A small image captioner, trained from scratch.
Model: 4.33M parameters, encoder arch densenet, encoder norm batchnorm, encoder activation silu, encoder depths [7, 9, 14, 7], decoder width 192, decoder layers 6.
Training: adamw at rate 0.0013, 10500 steps.
Data: trained on made-up road signs on poles, 245000 training examples, 11.0 epochs.
Rows from block 27 of the image encoder of a small image captioner, named by matrix and row number. Each number is 50 + 10 x the weight over its row's rms, rounded and kept within 0 to 99. All counts start at 0.
After each channel's rows are labels from the 100 images, of 14848, where the channel reaches its highest value: "peak on" is the class under the peak. Only what is clearly more common there than usual is listed. The data: made-up road signs on poles. In brackets: how many of the 100, against the usual share in percent.
# conv1: bottleneck pointwise conv (encoder.blocks.29.conv1.weight, 96x424x1x1), inputs 212-264

conv1.85:32 51 52 50 59 69 64 46 41 47 48 22 77 34 37 38 64 44 67 53 50 55 70 50 62 52 63 46 46 56 52 41 57 55 52 57 56 56 61 74 58 69 53 43 60 48 47 58 53 52 68 56 57
peak on: symbol (30 vs 1.8)

conv1.65:63 41 46 39 55 41 49 47 54 52 67 62 53 63 63 53 52 71 49 68 59 41 57 52 47 45 30 52 44 54 37 39 47 45 54 37 66 55 60 50 61 46 35 81 51 50 45 46 65 50 38 51 63
peak on: symbol (67 vs 1.8)

conv1.4:60 66 51 44 62 60 40 45 52 55 39 62 48 64 48 44 70 51 54 44 47 45 51 42 42 43 64 52 47 47 54 58 30 56 46 57 31 52 52 39 45 38 66 39 55 38 28 56 46 55 61 49 51
peak on: symbol (86 vs 1.8)

conv1.13:59 52 60 48 55 49 58 45 44 43 49 61 54 55 58 36 61 60 41 58 53 46 44 41 55 55 41 63 51 52 39 41 49 47 57 43 65 67 64 63 38 55 44 64 61 49 41 51 58 52 52 53 66
peak on: symbol (50 vs 1.8)

conv1.0:43 46 57 52 54 46 42 49 41 54 41 63 49 56 62 38 57 51 48 47 66 46 47 51 53 52 49 37 54 68 49 28 41 47 43 30 53 56 51 51 48 41 49 63 61 43 48 50 60 44 41 44 63
peak on: face (62 vs 25.8); symbol (38 vs 1.8)

conv1.80:64 64 59 42 53 55 54 47 59 46 61 55 62 59 66 61 45 49 49 64 48 47 47 54 39 47 48 62 43 56 48 64 44 52 63 53 61 52 68 50 52 69 36 61 52 49 50 56 54 58 48 55 57
peak on: face (99 vs 25.8)

conv1.81:67 42 45 65 55 39 43 49 60 48 66 61 52 55 62 50 53 62 36 65 53 39 48 43 45 40 25 57 56 55 33 49 53 43 51 46 52 57 56 51 52 36 43 62 50 46 40 47 64 52 37 46 57
peak on: symbol (50 vs 1.8)

conv1.58:69 47 52 44 47 47 46 43 52 47 46 39 50 50 56 48 52 42 30 60 57 54 52 52 41 41 47 65 49 57 47 59 40 47 68 44 66 64 43 56 39 45 37 49 53 49 44 49 46 59 36 64 52
peak on: face (85 vs 25.8)